A small model that answers yes/no questions on an image's attributes, trained from scratch: 48-pixel images.
Rows from block 2 of the image encoder, named by matrix and row number. Each number is 128 + 24 x the weight over the matrix's rms, rounded and kept within 0 to 255. All counts start at 0.
# conv: pointwise conv (encoder.blocks.2.conv.weight, 112x64x1x1), inputs 0-63
conv.0 [155 103 119 123  91 118 123  91 135 142 148 119 127  99 127 117  96 105 148 111  92 135 165  85 119 173 114 146 128 132 126 137 148 120 167 114 123  90 107 123 120 148 144 154 116 104 160 154 138 137 121 136 240 138 112 130 117 107 135 147 103 119 171 108]
conv.1 [114 136  99 178 124 116 184 148 129 142  97 163 112 110 139 132 145 140 160 126 136 113 110 106 161 139 147 109 112 125 154 118 123 139 131 116 148 106 126 105 161 107  82 116 111 178 102 122 146 152 127 136 103  89 122 122 127 126 133 152 131 117 101 141]
conv.2 [158 116 131 121 146  97 128 156 124 155  90  83 155 172 155 137 125 118 126 133 154 130 108 113 129 159  99 146 170  97  97 140  93 112 151 134 124 104 114 152 144 153 138 111 123 106 114 107 135 101  94 136 185 140 182 131 119  98 135 123 129  81 143 138]
conv.3 [144 123  91  65 146  93 106 142 151 108 116 162 121 143  72 115 113 131 186 123 149  92 106 105 143 135 109 135  88  87 156 165 123 129 143 159 143  94 152 155 143 143 120 111 134 132  94  87 100  97  85 136 140 158 126 138 150 117 120 148  85 142 133 138]
conv.4 [149 163 153 138  95 135  75 117 118 117 117 121 190 124 129 150 114 138 183 146 128 180 128 152 130 164 148 111 146 133 148 155 103 102 163 134 107 142 163 163 164 124 145 122 110 128  86 114 140 175 148 162 141 114  94 104  77 144 150 135 120  95 118 166]
conv.5 [115 125  98 161 122 100 156  95  92  91 133 131 112 120  86 142 162 145 111 107  95 129 131 127 114 130 140 112 133 122 105 128 127 129 137 106 105  83 150  89 165 165 109 115 115 114  90 107 102 120 116 104 109  81 128 106 132 109 152 119  89 167  91 151]
conv.6 [102 143 122 104 160 129 131 116 136  65 127 146 152 127 144 158 121 140 119 111 130 104 114  70 169 155  97 108 156 163 142 112 112 138 153 133 128 123 119 134 143 167  71 125 123 120 163  83 124 126 197 132 123  88 148 125  75  75 126 105 137 119 128 131]
conv.7 [114  97 138 139 109 119 108 105 125  88 116 103 115 122 116 136  78 102 171 146 154 118 125 137 153 151 136  72 145 160 153 101 178 134 104 134 112  94 130 145 136 115 125 144 159 133 105 179  80 118 163 134 128  94 113 137 169 107 149  88 148 128 143 119]
conv.8 [134 127 129  97 145 122 142 125 119 135 172 149 108  98 151 125 172 106 146 126 163 174 151 129 141 130 141 143 110 133 184 127 102 178 126 121 133 126 116 123 136 152 148 142 138 170 148 120 123 104 114 135  98 168 131 146 129 139 132 114 154 153 132 103]
conv.9 [133 140 123 162 134 104 146 152 149 149 135 109 138 130 117 118 177 126 168 131 135 142 172 100 139 115  98 135 131  97 153 131 147 164 178 137 120 160 130 136 104 119 145 159 130 111 144 121 124 112 173 117 116 116 172 138 130 123 151 134 123 152  93 127]
conv.10 [161 140 104 128 134 111 179 129 149 152  98 181 121 154 128  91 124 172 136  94 126 132 108 140 146 138 131  98 151 127 146 112 135 120 116 103 150 151 109 122 139 160 124  79 104 176 136 114 112 103 111 114 127 108  97 138 120 158 136 111 140 109  83 160]
conv.11 [100 114 104 135 160 117 141  94 164  89 135 106 135 108 108 105 147 123 131 155 105 106 130  55  91 105  90 134 132 131 107 137 107 123 126 136 158  87 130 142 147 137  75 121 144 109 139 107 101 173 136 130 108 105 113 145 123 218 141 129 147 106 101 130]
conv.12 [ 96 147  87 108 152 130 105 165 133  87 124 114 141 160  43 135 127 110 155 114 138 107 127 107 136 116 133 163 131 121 153 114 121 110 107 140  96 117 205 127  99 128 109 110 106 133 106 112 146  97 101 177 207 115  86 115 144 135 132  88 127  87 167 168]
conv.13 [121 140 175 180 146 128 145  81 139 161 118 130 112 157  92 113 107  77 175 141 122 131  92 121 164 155  96 117 127 129 104 129 102 124 142 110  92 112  96 134 147 125 107 128 109  83 164 122 156  97 144 114 106 106 151 144 118 111 125 107 172 104 140 110]
conv.14 [132 154 106 119  87 123 111 155  79 149  97 151 178 151 134 137 106 102 133 124 118 145 119 137 148 151  87 152 138 132 142 108 140 101 105 120 122 156  90 122 124 116 110 131 124 138 124  83 147 126 122 124 128 115 126 123 145 133 122  95 152 125 146 143]
conv.15 [ 83  96 129 122 129  86 113 131 127  96 167 136 121 104 129 129 123 188 119 173 142 139 109 144 151 132 121 147 100 109 141 134 133 136 167  90 123 135  69 176 175 114 115 140  87 128  80 126 119 131 104 141 125 114 156 172  97 105 127 111  85 157 147 134]
conv.16 [ 75 117 101 142 151 120 109 103 119 144 139 107 140 123 101 126 156 129 119 115 147 101 145  98 158 141 106 153 138 121 168 115 110 112 141 165 142 126 114 126 123 161  78 139 141 121 104  91 166 128  96 156 125  91 121 143 160 133 141  66 139  97 123 126]
conv.17 [150 117 117 137 133 116 120 120 107 143  75  95 164 108 116 165  98 120 112 112 122  86  85 123 141 131 119 110 162 135  92 110 129 134 137 144 157 137 105 144 133 115 126 162 180 182 117 124 161 105 114 110 130 115 119 138 173  75 127 116 136 170 172 133]
conv.18 [150 106 148 132 132 172 105 151 136 105  91 115 135 126  92 124 104  85 162 122 139 161 140 121 128 176 103 108 129 142 103 128 134 132 107  83  91 168 109 166 129 140 152  84  90 114 137 111 133 114  91 123 135 151 104 135 148 147 123 124 134 102  89 155]
conv.19 [140 109 144 147 127  76 102 154  84 150 149 146 104 120 122 128  90  82 123 121 151 151 124 132 134 134  97  58 127 117 150 147 136 108 113 127 173 135 180 100 138 112 152 117  82 164 117  75 126 134 131 111 147 149 136 110  99 149 139 140 115 104 134 110]
conv.20 [ 96 139 125 190 107 152 119 153 134 111 149 164 143 109  93 155 124 143 135 119 108 109 154  64 147 171  68 125 135 137 130 116 154  61  97 126 118 114 131 125 142 145 130 134 134 146 117 136 148 149 132 122 147 115 135 152 108 104 119  85 153  83 147 137]
conv.21 [144 147 133 145 170 146 111 131  98  97 124 140 169 152 146 128 124 162 162  71 164 108 132 130 115 135 145 141 105 123 153 100 126 193 166 123 110 127 116 150 115 133 145 142 142 137  90 121 114 152 133 163 130 157  89 173 132 103 170 112 117 109 134 130]
conv.22 [156 153 124 108 136 158 105  84 147 127 118  85 121 147 155 153  95 154 111 120 122 123 113 154 145 199 124 151 156 122 135 122 127 104 110 127 111 141 134 118 145 134 157 119 118 143 120 147 152 151 174 177 113 109 130 145 172 129 119 113 111  97 121  95]
conv.23 [160 181 144 144 128 113 109 163 165 158 151 135 132 104  84 105 111  73 143  74 150 131 129 154 136 124 101 147 143 147 144  88  94 117 126 111 128 173 145 166 107 136  96 112 121 131 118 124 179 133 167 137 140 145 139 123 137 130 164 120 128  93 141 150]
conv.24 [108  98 123 117 136  86 119 113 113 123 147 129 146 131 112 140 163 133 110 116  73 109 171  98 108 120 149  88  92 123 116 122 131  92 129 135 160 106  96 126 151 111 128 138 122 118 100 105 140 173 148 161 105 103  72 137  88 113 137 119  89 125 123 142]
conv.25 [142 126 109 108 171 132  89 122 138 147  89 115 133 128 151 108 146 180 125  99 125 135 131 133  92 110 119 174  98 134 118  86 145 106 148 164 140 117 115 131 150 141 138 106 153  97 112 136 147 133 137 109 119 175 126 121 111 151 103 112 156 162 128 101]
conv.26 [163 138 147 128 134  79 117  84 130 110 106 141 106 108 149 144 131 122 128 115 146 134 168 152 167 133 181 125 162 140 102 133 103  72 121 117 116 115 114 159 158 135  78 143 128 144 137 119 133 114 132 122 121 141 113 152 141 111 133 109 113 112 130 130]
conv.27 [122 165 124 107 145 138  69 137 121 113 117 125 127 117 108 188 125 102 132 116 151 138 140 144 156 144 134 117 129 129 139 152 154 134 117 171 130 138 101 159 107 119 110 165 228 112 101  98 122 133 139  81 162 146 133 137 138  93  96 122  96 134 121 113]
conv.28 [125 117 100 134 136 133 170 123  94 146 142  90 126 156 189 113 146 145  94 105 111 124 146 105 149 145 111 138  91 162 160 147 113 113 133 145 114 127 104 114 110 113 144 134 137 152 136  96 133 110  86 138 126 133 102 148 113 110 156 181 174 151 136 114]
conv.29 [146 118 163 153 149 148 117 104  68 146 166 114 121 138 135 127 109 165 100 102 128  65 147 113 122 117 108 137 104 124 129 108 129 147 114 140 132 136 123 144 107 117 112 101 141 162 149 110 158 121 115 117 135 186 131 130 102 155 124 148 137 121 115 163]
conv.30 [136 120 119 140 132 104 150 111 132 148 176 160 114  98 105 155 168 152 134 144 131 112 130 119 127 129 128 180 142  81 141 139 125 129 162 140 131 142 143 107 123 135 141 148 181 130  54 131  99 107 126 118 143 141 130 139 111 140  92 119  99 111 110 112]
conv.31 [101 104 165 150  86  93 129 128 143 169 112 170 144 143 150 115 129 148 118 147 114 131 123  89 172 135 156 113 138 148 158 162 127  94 141 107 122  93 107 129 126 119 121 144 105 126 124 124 110 120  98  94 139 158 105 129 142  89 114 125 144 130 168 144]
conv.32 [135 129 116  91 172 135 182 120 156 117 121 108 104 145 165 158 113 143  98 140 104 113 155 128 158 132 125 128 128 156 110 121 139 136 110  90 138 132  85 141 158  85 109 117 153 132 162 125 164 142 138  90 125 131 133 113 161 104 125 116 149 142 111 131]
conv.33 [114 131 171 109 128 161 169 122 121  52 121 151 134 159 183 119 120 176  96 121  95 117 137 106 126 137 130 124 154 155 150 114 152 133  98 101 157 165 118 125 148 135 108 116 152 144  86 133  84 127 157  93 152 103 104 152 116 116 171 143 138 110 141 118]
conv.34 [123 106 112 111 120 107 115 133 148 118 126 108 130 124 121 146 125  98 154 109 119 135 134  64 139 118 137 119 106 135 113  85 130 113 145 109 143 107 142 121  96 157 106 105 148 133 146  94 166 157 126 131  82 111  88 126  97 132 138  87 172 132 140 170]
conv.35 [162 146  99  84 129 126 188 119 104 161 135 135 135 161 145 103  76  65 154 108 131 126 130 109 121 113 134 136  95 127 133 112  88 156 126 128 114  86 106 125 165 125 117 147 126 126  93 161  76 110 165 101 136 127 146 103 123 156 163 155 106 140 102 148]
conv.36 [141 109 131 144 111 120  88 116 139 173 146  92 126 112 111 190 158 145  94 151 153 122 140 164 178 118 152 139 144  99 165 114 150 108  95 118 115 109 124 115 114  96  93 154  90 131 149 132 118 113 132 116 138 149 104 135 156 159 116 153 105 130 131 140]
conv.37 [114 136 136  91 148 151  86 170 149 146 145 115 124 119 117  95 140 146 160 110 148 112 150  61  94 133 165 144 127 129 121 102 100 178 156 136 138  75 128 120 100 102 132  91  88 146 116 136 141 149 125  96 116 152 131 132  78 104 157 120 138 142  96 163]
conv.38 [141 160 148 114 102 132 107 111 113 109 133 157  97 139 129 153 124 120 120 105 183 100 170 147 128 131 140 115 131 137  81  94 154 149 147 154 145 125 147 132 158  92 111 128 133 169 153 110 147 106 138 103 150 106 121 117 128 128  97 128 147 113 156 130]
conv.39 [139 112 118 115 204 149 129 155 123  84 142 109  90 180 146 168 122 127  95  91 141 100 125 132 171 114 130 113 140 117 131 148 150 139 136 102 142 156 138 103 147 139 157 143 109 135 106 145  93 127 119 122 144 148 131 136 148 104 105 114 117 115 160 129]
conv.40 [100 134 159  76 126 120  95 135 149 150 154 177 125 102 164 102 115 138 110  88 159 144 151 156 184 120 121 105 110 101 136 146 114 137 131 110 128 142 118 117 132 112 133 117 137 123  75 150 122 106 181 152 115 133  81 162 128 129 152 147 167 110  98 141]
conv.41 [ 97 114 136  88 156 136 152 120 122 125  96 122 137 133 133  59 160  74 123 111 137  98 145 138 126 113 112 105 118 101 115 135 136 195 110 155 118  84  96 129  82 137 127 156 124 168 132 137 131 115  84 128  84 137 146 114  94 127 143 144  91 108 118 113]
conv.42 [170 125  93  86 136 112 163 126 120 119 121 100 139  86 132  67 124 131 156 147 170 116 154  52  84 162 153 111 103  99 122 149 150 163 117 167 151 138 151 122 154 127 154 153 111 108 118 123 117 125 158 104 141 119 108 125 119  91  99 123 100 124 118 131]
conv.43 [155 136  99 122  83 111 111 164 136  98 149 141 114 149 135 103 162 115 124  69 124 142 107 145 120 111 116 147 152 159 147 108  98 158  99  87 117 128 158 114 131 126 121  82 131 117 168  77 122 149 128 112 134 105 143 138  83 146  94 112 145 119 151 151]
conv.44 [161 101  83 104 105 179 116  74 148 143 143 159 117  95 124 131 140 137 115 169 140 110 147 144 142 143 130 105 116 135 107 118 129 185 166 146 115 111 130 115 100 127 192 150  93 144 124 129 126 162 150 152 110 138 162 143 147 117 103 128 121 102 140 138]
conv.45 [115  82 148 151 166 137 129 140 167 132 146 136 130 107  91 131 143 137 147 116 117 162 125  90 116  81 155 151  84 170 128 133 153 156 109 105 158 120 170 120 131 128 129 142 118 146 152 122 144 131 131 117 149 166  76  99 133 180 136 127 108 150 126 141]
conv.46 [136  92 139 151 148 139 148 106 145 119 129 121 148 151 150 135 135 104  98 137 134 135 157  92 106 125 105  80 142  72 109 108 155 120 153 192 157 104 131 136 118 105 130 136 102 144 111 133 106 142 137 181 145 155 142 124 102 122 170 135 146 142 120  91]
conv.47 [102  84 103 147 156 112 119 141 163 117 139 154 127 113 108 118 100 129 127 142 111 153 140  58 116 155 135 151  91 157 106 168 102 145 134 146 177 151 115 134 165 123 109 127 128 174  96 109  82 160  97 136 123 126 108  96 111 144 144  89 143 140 118 178]
conv.48 [105 129 126 111 118  86 139 100 117 155  79 112 171 104 163 117 148 120 149 153  97 127 135  87 106 115 161  99 136 138 146 119 130 186 134 129 151 124 121 121 100 118 129 141 157 121  85 105 100 133 107 120 154 114 145 122  78 135 176 153 123 157 119 126]
conv.49 [150  90 127 152 133 138 151 113 126 120 130 106 178  92 165 157 106 156 144 135 138 111 123  98  99 138 129 155 158 155  84 147  95  93 108 151 104 127  95 125 153 117 190  92 138  87 159 145 126 134 114 159 113  93 162 133 117 117 100  93 177 123 133 153]
conv.50 [104 115 116 131 144 124 115 135 143 189 113 139 177 122  90 112 117 154 142 161 132 132 120 152 157 117 149 106 144 169 100 151 105  71  88 110 123 142 110 132 121  96 128 135 109 132 142 149  71 128 104 117 104 134  87 137 143 144  93 124 127 126 115 164]
conv.51 [126  90 165 117 130 130 116 145 103 172 100 138 119 143 116 163 157 132 115 111 136 132 107 122 127 134 137 147  99 109 136 116 141 159 149 126 125 115 175  93  86 142 193 148 126 169 135 165 156  93  83 103 139 128  86 119 157 110  97 141  77 152  93 122]
conv.52 [ 92 116 159 114 138 108 125 117 166 146 126 106 125 136 163 116 123 141 105 142 135  91 100 109 116 113 124 153 107 144 133 125 162 183 155 135 143 140 102 133 122 127 106 161  97 183 148 125 123 154 133 142 146 181 119 121 132 138 119  94 154  92  85 136]
conv.53 [137  82 111 114 131 105 101 118 171  96 116 121 106 155 159 117 146 161 109 129 131 163 152  92  78 122 144 104 121 140 113 137 152 130 115 137 117  79  94 110 162 148 174 134 125 116 121  97 130 123 127 139 122 104 109 124  87 121 121  94 158 185 119 163]
conv.54 [ 71 116 124  67 114 132 123 133 150 136 140 108 106 165 150 143 116 115 114 157 112  71 139 110 121 157 138 146 164 115 127 105 140 137 108 130 161 103 107 118 141 160 101 127 138 133 153 121 120 167 121 157 143 112 112 108 117 175 147 109 144 113 117  96]
conv.55 [151  92 105  80 183 138 129 105 112 131 123  79 139 153 174 159 157 147 103 132 152 123  98 136  90 127  61 115 146 127 143 142  80 143 110 139 111 140 154 184 126 137 110 113 118 104 102  73  92 109 104 151 116 113 153 147  97 129 153 182 120 165 141  97]
conv.56 [131 144 173  56 138 129 107 131 173 154 132 157 140 126 149  87 122 104 105 135 105 108 153  99 110 121 113 148 103 146 166 124 148  68 107 174 131 102 171 105 107 103 109 177 103 163 114 135 133 133  78 165 131 154  83 132 156  99 143 155 157 126 125  89]
conv.57 [154  88 112 161 127 139 104 135 150 157 131 103 143 139 122 101 146 116 171 113 172 128 121 143 184 137 122 148 102 133 116 105  87 111 109 131  91 108 125 135  88 153  95  86 135 105 128 151 113 107 163 123 127 146 175 118 143 164 112 149 132 109 134 113]
conv.58 [101 153 117 143 151 178 113  91 127 170 151  98 158 105 107 156 127 130 155 146 143 139 140  67 134  97 122 124 126 169 112 142 113 123 128 141 166 106  90 108  89  87 171 159 160 154 119 128 127 146 126  98 130 139 154 125 128 159 105 144 162 153 167 118]
conv.59 [113 125  98 120 158 148 124 117 152 123 128  97 166 134 104 150 134 124 138 155 139 152 130 120 187 146 101 104 118 128 151  98 124 108 140 146 153 130 114 136 107 116 133  75 133  84 123 120 131 113 141 134 120 157 205 108  95 149 127 147 103  96 107 125]
conv.60 [118 144 135 125 146 157 124 159 123 109  94 137 127 117 138 152 152 103 137 113 102 109  84 193 128 113 139 128 146 148 118 133  93 101 153 104  99 102 155 166 142 131 138 106  77 108 103 112 135 111 135 154 160 105 146 134 112 173 160 135 119 184 109  98]
conv.61 [204 101 107 142  82  98 161  88 141 147 117 105 143 115 141 118 102 171 106 157 118 127 109 193 125 148 103 161 136 123 108 134 138 101 164 119  94 136  91 100 126 115  99 156  95 110 138 100 108 158 147 162 152 100 119 144 152 141 134 128 101 147 136 145]
conv.62 [119 111 106 114 183 140 113 107 153  82 182 119 131 147 122 138 110 114 137  89 141 138 135 117 113 129 124 143 135 150 116 127 118 123 107 178 136 103 127 128 146 106 172 117 148 158 126 128 156 140 141  99 131 152 147 130  97  78 155 149 182 174 117 177]
conv.63 [132 111 142 121 185 133 131 129  76  99  98  96 160  86 126 122 129 136  95 130 157  97  93 145 150 143  95  97 164 146 132 104 139 152  95 176 113 150 104 133 130 145 147 159 156 138 136 113 123 136 103 126 129 139  94 165  81 108 117 163 131 146 103 108]
conv.64 [118 153 132 133 132 109 137 145 135  79 111 124 142 155 150 115 112 118 164 117 130 118 145 106  89 136  95  98  94 143 112 162 110 147 165 164 133 165 117 125 105 169 107 142 133 102 130 140 125 120 131 182 112 112 128 129 106 124 170  92 137  73 103 142]
conv.65 [133 105 123 153 126 123 136 121  91 137 124 131 162 187 112 127 118 129 113 139 137 109 129  82 124 113 106 121 178 149  74 101 128 135 116 112 128 166 136  92 103 104 122 130 166 156 106 112 144 142 108 125 169 123 144 156 139 121  88 115 142 141 119 108]
conv.66 [114 154 117 127 163 154 134 116 115 119 115 110 154 118 125  73 101 120 127  96 137 139  99  59 142 134 117 112 130 128  85 106 134 151 129  74 111 129 105 154 110 140 139 218 125 201 133 137 119 103 101 123 117 129 139 126 173 100 115 102 120 102 118 138]
conv.67 [ 97  57  97  87 101 148 136  98 113 126 127 128 142 143 122 116 137 135 115 120  99 134 152  88 136  99  80  99 184 121 138 119 116  82 113 128 112 101 129 133  99 149 122 138 111 116 129  76 105 166  73 174 105 106 102 135 100 142 156 160  98 184 117 118]
conv.68 [115 147 132 118 152 119  87 158 125 144 143 158  78  97 133 145 135 125 162 107 101 153 105  89 134 123 128  72  86 123 100  91 136 130 129 168 138 102  91 152 142 117  97 150  97  98 120 133 124 143 109 118 134 164  94 115 131 138 121 128 148  99  78 104]
conv.69 [146 149  96  98 110 123 114 170  99  88 128 142 140 126 157 111 187 111 116 115 149  94 130 144 129 158 145  90 142 146 153 120  99 160 109 129 109  89 114 125  76 149  98 150 127 125 140 101 104 131 154 109  74  95 154 103  89 141 175 105 118  79 139 118]
conv.70 [156 127 116 127  93 125 188 129 117  88 131 141  91 122 160 163 101 129 183 123 124 125 118 151 100 111 122 112 165 150 165  89  97  99 143 161  94 131 115 135 178 117 100 116 137 140 116 132 150 119 151 153 119 137 158 124 121 151 137 148 118 169 126 139]
conv.71 [183  90 117  88 167  97 155 126 123 124 117 113 150 148 165 173 130 125 131 141 136 142 122 133 103 147 146 123 158 115 127 110 102  83 172 153 145 117 111 133 165 154  68 148 142 133 152 103 112 103 119 128 141 117 148 121 112 128 158  98 120  87 121 101]
conv.72 [ 98 135 165 120 134  80 121 127 101 127  91 111 124 132 101 186 135 160 113  93 202 143 161 108 125 159 153 131 131 131 158 128 125 144 144 130 179 112 117 114 141 110 161 111  84 180 150 127  97 146 132 110 130 101 132 140 156 143 129 140 110 149 127 110]
conv.73 [120 102 127 139 116 121 167  85 105 126 139 118 167 118 114  92 131 125 132 142 114 135 103 103 141 107  92 131 139 154 127  97 112 110 167  79 153 117 115 151 168 115 115  77 134 140 134 154 158 146 130 113 141 131  91 129 109 163 153 153 146 117 139 151]
conv.74 [ 81 105 164 126 104 154 132 151 121 140 154 107 105 146 111 175 126 109  90 132 132 147 176 113 186 122 130  90 134 116 160 139 112 146 117 153 106 105 128 122 109 104  87 164 134 134 124 118  96 139 153 100  85 115  83 123 148 107 136 108 101 109 105 140]
conv.75 [109 125  81 124 133 139 148 147 115 107 107 158 162 148 172 159 120  89 162 140 124 140 142 119 127 135  92  88 135 147 129 100 124  82 102 116 131 126  77 169 147 154  87 109 109 106 128  93 135 112 124 121 131 117 146  86  90 118 128 126  94  44 103 135]
conv.76 [118 108 157 149 141  89 115 134 149 122 117 175 121  98 158 116 150 118 101 146 114 115 145 114 168 106 125 121 153  78 129 130 128 145 152 131  88 149 109 179 162 181  89 123 179 100 120 157 118  95 121 130 140 115 142 107 122 117 153 110 126 134 120 135]
conv.77 [120 115 130 108 180 161 111 153  79  96  99 115 110 117  90 139 141  98 155 152 152 147 141 139 125 122  49 187 140 116 139 115 135 140  89 157 132  71 150  94 144 141 168 133 149 142 101 170 118 133 121 112 109 150 106 139 159 113 132 119 142 119 110 142]
conv.78 [144 143 111 161 162 148  94  89 140 146 122  94 143 134 130 144 131 118 142 111 145 130 149 160 122 154 145 150 143 181 134 153 113 147 149 131 121 165 103 129 146 175 160 131 131 146  92 164 148 135 121 120 135 142 147 134 163 145 111 110 103 108 163 150]
conv.79 [119 139 137 128 146 112 150 133 150 114 181 125 156  73 140 104 149 149 138  84 181  95 107 141 117 154 125 124 137 169 115  91 100  79 139 112 105 175 156 132 112 127 107 106 108 150 160  89 157  98 106 118 119 134 137 112 147 109 144 148 161 126 108 146]
conv.80 [136 131 109 142 152 118 122 115 126 148  80 107 100 150 113  87 128 108 134 142 144 140 146 162 135 140 108 131 108 117  90  84 122 112 123  69 134 146 107 135 144 143 105  90 120 118 129 138 136 144 132 111 117 108 146 142 142 205 122 121 146  98 141 137]
conv.81 [121 128 106 165 144 137  97 164 131 140 170  77  98 126 100 160 134 143 126 110 121 129 112 123 122 138 172 128 122 120 184 149 121 115 132 112 111 158  94 114 111 148 126 131 162 125 134 146 149 101 157 136 178 127 147 145 194 159 112 112 138 112 132 159]
conv.82 [112 120 163 138 111 143 158 110 169 144  92  97 140 118 115  91 145 163  84 114 103 166 140 135 138 113  89 161 133 132  57 111 116  87  88 130 128 120 147 116 112 115 134 103 121  65 152 133 114 122 111 137 134 119  97 115 142 134 112 147 137 144 140 138]
conv.83 [138 168 113 174 137 132 131 117 128 109 161 135 130 158 140 108 133 155 138 133 171 113 115 122 125 120 146 107 120 107 107 158 145 117 124  94 115 104 172 123 145 139 110 165  99  99 120  96 114  79 158 120 118  86 194 138 137  97 111 143  97 164 128 133]
conv.84 [ 91 131 136  90 115 160 153 156 122 102 123 141 151  97 135 135 153 117  66 114 125 131 139 150 144 105  77 119 112 143  87 119 111 100 120 109 114 113 149 113 143 109 165 102 124 101 101 156 122  97 102 118  67 139 125 125 157 111 149 106 169 113  92 127]
conv.85 [140 135 137 131 115 125 103 151 129 152 178 150 164 143 114  61 144 133 129 109 175 147 136  86  71 119 130 104 158 117 161 146  90 130  94 134 141 132 145 102  93 127 137 146  96 181 129 156 172 152 124 114 132 100 146  94 110  93 141 130 132  94 134 123]
conv.86 [119 138 109 135 121 133 160 110 122 110 161 134 122 108 113 130  86 121 137  94 161 160 101 109 104  98 136 122 112 138 121  91 116 123  90 121 160  81 152  98 104 172 127 134 149 111  87 148 105 111 168 154 119 116 142 139 168 129 157 126 105 138 130 108]
conv.87 [133 156  98  98 159 177  84 115 115 101 110 153  95 116 153 155 128 169 145 135 137 149 126 141 154 119  93  98 141 103 163 120 105 120 143 159 129 115 146 147 129 166 140 111 143 125 178 111 131 136 135 159 118  85 121 134 161 124 119 146 129 155 193 118]
conv.88 [126 182 121 157 144  75 110 130 161 122 124 161 118 111  87  99 134 158 135 162 143 142 103  98 116  96 110 127 115 113 129 118 139 144 106  93  99 123 157 126 112 180 152 123 147 103 146 115 150 123  93 133 181 131 157 131  96 111 116 126 143 139 154 150]
conv.89 [104 169 135 128 103 103 123 109 114 103 149 115 123 119 137 131 128 127 171 147 136 122 150 133 132 126 160  90 104 130 126 116 133 168 155 113 143 112 136 105 136 152 106 116 156 149 143 136 147 129 195 132 137 163 131 144 109 162 143  93 136 149 104 169]
conv.90 [122 149 151 132 152 120 137 146 110 101  86 123 102 140 100 109 114 129 150  94 132 135 104 110 108 137 104 138 117 150 110  91 143 184  98 125 111  88 192 121  99 175 133 121 108 146 151 142 159 158 174 124 151  96 152 149 131 165 139  97 131  96 145 132]
conv.91 [129 114 149 174 138 155 136 145 138 123 132 128 118 114 165  92 176 114 169 115 103 128 158 136 150 160 182 128 122 110 186 127 176 108 133 112 115 143 167 131  95 159 137 110 139 135 145 121 151 156 110 119 142 128  94 120 178 130 107 147 120 142 119 118]
conv.92 [153 109 135 142 122 137 130 155 141 146 157 132 130 152 122 159 137 181 153 149 181 113 136 100 102 150 131 109 147 136  79  90 100 133  97 136 144 115 119 120 139 126 113 104 108  99 122 150 141 185 106 136 101 118 101 109 100 110 103 176 155 133 140 178]
conv.93 [114  92 113 116 124  99 131 156  97  86 141 133 112 141 127  86 116 137 135 123 138 121 114 106  87 144 127 123 119 105  85 175 136 128 124 150 104 132 131 120 116 141 172 177 100 143  88  68 115 161  86 117 113 125 142 108 172  75 143 123 106 133 144 124]
conv.94 [119 113 161  86 131 120 155  99 136 119 142 150 122 149 187 120 133 113 149 126 110 120  95 110 138 141 162 104  97 121 113 141 128  96 154 129 110 117 140 139 166 171  89 118 155 127 173  98 109 144 119 132 135 129 170 146  76 132 107 117 100 103 139 103]
conv.95 [146 175  92 127 198 152 144 123 139  58 136 179 124 134 129 129 102 145 132 106 129 119 156  94  74  97 122 134 149 181  71 137 158 157 130 150 127 115  81 131 156 123 112 129 108  87 121 129  78 126 131 106 175 127 150 130  75 108 118 139 129 122 128 111]
conv.96 [123 137 115 103 148 126 119 144 107 127  88 116 107 126  96 147 126 144 133 119 103 120 147 118 117 126  82 100 121 107 158 111 156 115 131 107  74 162 110 132 123 151 135 120 128 120 125 124 158  96 116 117 102  87 112 138 139 103 103 142  94 120 109 136]
conv.97 [ 99 160 153 106  96  89 147 159 141 131 118 116 143 150 121 112 129 140 117 151 107 143 159  90 124 140  92 132 121 105 151 163 153 113 182 151 130 151 131 131 162  83 130 173 109 113 140 149 117 147 170 111 137 149  82 120 112 112 108  93 141 166 123 111]
conv.98 [107 180 166 144  69  98 127 119 126 170 111  93 123 124 143 132 137 139 154 151  97 142 127 101 134 150 100 122 104 158 190 140 168 122  90 114 105  87 145 117 136 144 106 120 124 135 119  88 175 126 140 157 100 146 124 128 185 150 128 111 156  96 176 143]
conv.99 [141 116 129 124 116 131 140 153 100 147 113 114 135 175 153 171 107 168 122 116 143 145 146 150 119 145  67 106 134 155 158 117 105 121 140 126 141 113 126 132 117 144 157 123 153 113 146 107  80 115 135 157  98 107 137 118  57 130 154 118  73  85 116 112]
conv.100 [112 159 140 137 148  97 120  91 161 163 119 150 178 152 125 136 120 121 111 149 124 117 124  96 168 141 151 117 146 156 163 154 118 134 118 149 116 141 138 101 149 151 139 147 106 154 117 135 144 134 159 127  97 113 103 143 149 124 153 121 105 115  90 132]
conv.101 [ 90 129 132 177 151 137 156  74 106  96 138 143 131 157 157 122 108  92 119 127 157 146 153 174 149 113 101 160 128 122 141  73 124 133 115 145 136 138  99 110 133 134  90 121 128  98 164 122 153 153 137 145 153 144 150 104 142 176 136  93 133 133 131 116]
conv.102 [ 97 110 102 129 145 154  83 122 165 142 107 106 153 101 122 141 117 161 143 102 146 126 124  87 114 167 148  83 131 108 100 102 107 157 155  81 142 150 122 138 181 146  94  80 156 177 136 141 117 115 111 118 122 136 157 116 108 169 135 107 110 132 106 123]
conv.103 [ 93 167 155 119 123 160 131 133 149 127 139 162 156 137 116 115 168 119 147 163 134 119 135 121  98 106 105 140 142 164  90 114 104 144 138 117 120 125 119 148 123 108 117 141 121 143  97 112 117 120 165 115  82 110 165 142 140  97 136 126 163 129 163 131]
conv.104 [110  91 137 123 155  89 117 122 105 166 129 146 154 144 134 101 149 119 122 165 186  82 158 169 129 113 169 126 142 140 136 131 110 157 117 102  99  97 148 139 148 147  91 136 148 154 115 126 141 140 148 131 138 135 125 122 101 157 150 157  99 136 129 123]